From a checkpoint of a small image classifier.
Model: 1.21M parameters, 24-pixel images, activation gelu.
Data: trained on rendered landscapes of hills, water and sky, 145000 training examples, 35.3 epochs.
Rows from block 4 of a small image classifier, named by matrix and row number. Rows with one number belong to one neuron. Each number is 128 + 32 x the weight over its row's rms, rounded and kept within 0 to 255. All counts start at 0. Numbers have three digits each.
Before each neuron's rows are labels from the 100 images, of 14976, where the neuron reaches its highest value: "top examples" is what is common among them. Only what is clearly more common there than usual is listed. The data: rendered landscapes of hills, water and sky.
# fc1: MLP up (model.blocks.4.mlp.fc1.weight, 384x128), inputs 0-127
# fc2: MLP down (model.blocks.4.mlp.fc2.weight, 128x384, transposed), outputs 0-127

top examples: high relief; dark volcanic rock
fc1.282:099135115110096134150122116121119162155134156170226125116202149159103137125100106134080126106188085139060135195030058137136111124141165092118094150070120144180131107131075159110089129110124122167114110152148132142164134154155135106138121146183148187168112097072162121107115126174128109105107137126198112117151157139208115155114123116122107055108149104178163116103108130106107120123080
fc2.282:047112168114132098152120106150148068141153073188157132109161132219122115135119192115166193142126098155152099119179115102082066127150126135141138146144119112114197143102067076121177077127104109122125098098148128141114079092097131142156106165141084127128107123145083153146105170160108131175179098103135099161156115142163133093045134175141134118070121119131162123090111111211140117113127

top examples: sunset; snowy peaks
fc1.124:157049087086121095070150130154141103173128095131129144148143146132172150090108126134124077139127084131137124164169133110133138139143143139045135146160159099105160175163101165085109127080112175131126142055108171168140169149067094149145178061143084158050165128099138135124128125104174080080111128080133133112170117196155102134112085142173098150153111150084137086093095140098175163135096
fc2.124:082111166200166133117181140072115084054141173113144105157060113148169114141063069112123122137122081118129217131103110170098098098130090138121133125098150105137100134165072146071119144114117137112156130140122091114150141121089129109154141113119133134147169093131161089123086097124157036158124132137094170138166152152156169139116144156097195142167211128075091126112157142161162146167123

top examples: sunset
fc1.75:144089112166105066135155166136124160119119122132142141144115148102144144144120146122104129103165169173136046144092081149153112123104159110139138159096128082145092146130125134110086130099139096201146131101123107175129149091183072117091111049167137164154093087154174074170131162134141188054103171127143108130133122140166083100072155154145167096042133124089098149064126089146177170169129
fc2.75:049117140106169106113142158123127154128179083139069143125132097076148113135150100153110176151103129092161134144105129145118129099123108115137159135120123118157152184217150144125063183143111052088140095093069132138135116083111111143124068169192076194174118133113140052140105119142139115126141117162169117157139144201150110150149109148117126116128095176168105079082079114126098190095122

top examples: sunset
fc1.217:132135072132094105179131133163130192153173174127102121141103112137131114162150139166104142127188125107118144133120082116094174080073186140118085154135114135115118091166092146145111068160135120070102146144120163109169111166130108153079079091176094189156136102133179133123124074110091104061111143148131125207154137160122115087097125124142147108175146100156088160076112116202179063159089
fc2.217:099128136122108087148195131106135100163185099161114095171115097134158136076129096122145141106131139120092143125133134141099134182097108115142116128142114095091174158109136143070203139080216124177162169105132181100107181091166135131135107131143138123144098168120113150105125210105064096150070150101121108108186142107214127122113122109113095132097118153077029136123167146129144067147121

top examples: sunset; red mesas; desert dunes
fc1.203:137110146116113115147098141167156152096121139089120106155171117125086143078165148131112132193087093143177138144145103119125088115111121130172148139143088094077091163130144182088101169104085173127113161126100133073149150136172133123156036068123164155104143090145110078128183113109178140143158154100168142157225133132122139127114128125113103138035124153193086086045110134172124136139144
fc2.203:113139146181078202162126092101139119124111118135157086097148095228148151114132142098157129151123106138072156141111104109143129188111138115130112157108055153154061109163167105075083134136188112080080130150145152084157141174121090138103105090074152105121172145137164130163045097182147130130092082129129149167144114174123178101114076149148145070185136095128151131138140140135163159116119

top examples: high relief; sunset
fc1.335:187117130095080143166126160159025194063187121165116153182173102074141113129150123110154161118142111141132142126141111129083090028082181115123131154080117183159140188139128111141082130089199086153089138129126120168110142129160109187088090143133105100150096124164090154142150148123135110109092150109126170100135150115138164106109150096132160161116108096159131089100096129132149162158087
fc2.335:069137113175146154082143100133189078074133125117103136163159080118156157141200111183146138136086168166031121158130114135170125150116183123120100135130168104141129133165183152155106125130154186112163165085166124076162061143120158073129121131113108087138164115138144049126128155118114113061121121091151097129140094156100174078092122109153107166153116138147132087130158074115134139062113

top examples: sunset; sun or moon in view
fc1.348:138098118150156104063066147145110190128107088132118126131202104187196160090136113197102120138173142149147145124139109158139127148125139140155089128115113060140137112143147107105099145132163137189160096128177123220134139111120092191122073100128090072081109073102193071130099125150120116146107080156129120136086095121125076139115176225116120127123121135128126136172120135131095162105131
fc2.348:112127152135151093156178129159159111171192164128157170143115190062131065064115104085109158125083079128111131141108153102131130145097137072126133195114166153146154132138145172125188145149127110099088152124104081090135123138173126085103118161089173177182151139128131187080142114128109172082134113132090112143145108120109182141084159168073115143130053082146111116047099104130178114111131

top examples: high relief
fc1.313:147097102201108149171113142075110095221119080115096088110165146103092128175062161127085142105139167142100129141081104120152171149090109129056092039123131129119142135145167165181155112091115084131155138155114157125185141119116144186106127143159132090143166155123148122110130089155100169092135191148126146084118173115146096135125109118180137141140060185078118168152119098081128096143124
fc2.313:085158120154139127145061100129187058188086138138183097131102147114093103113105156139127186122120151142132132121196125175174093163143093162069124111146063065115127117121108167131115143111138090174126127136110096160151068100136087105114172150071134074150136104094098159108094097109143109146055085168118135087165148121139164136177118174134156062133184123172143147152119155121154185151129

top examples: sunset; sun or moon in view
fc1.84:118146143083119128166183157115112111174179138103165093123162144109165116084084102126145068138136099150100122107080113149076096165097161121123123148125130182121065112172124118178084113114107135137121093093140095139091182127167145141119152129132119108151075131094179116119165178100132145142067149101157051166196105119216120129111108159139153142175114086162066126112122112106170185188076
fc2.84:086095156104147135119115183179100141136202149170118103123161136071185136110080112090128123148106089128119079111142066142200125102118123089149102133132101146080052157180137172159137121137161129114140120108134137163117137132076124118173107188180095159193127155135153142120108118097159123190123118098101139102154082139126068130152060172105117060107101131062111089117174151144155160116173

top examples: sunset; sun or moon in view
fc1.206:146126129130113080105161125189147128158185111142173146147112170110118105128103128118153131174132122166073118133121119107123122060142141094113149118109135190139142155138156194117123094106087148109149156104129064130131149114146125123123104067127117081174071094105126141178252154058110096066088098157148118163179080125119099123145059086159140128129096119147132135111106081200109170134164
fc2.206:106084108132103133100111086153079101085113150176094116105098089102097143101154153109149134078130152105148194174138150127091206067149135101131123095176206115108130089099133135124069128129099106147112153162158194169160132096151178089109136177074112119183120132100151126116106095154099176139169059113123189116127160165090140146099146121128126141175133094122097104147172198093106155182118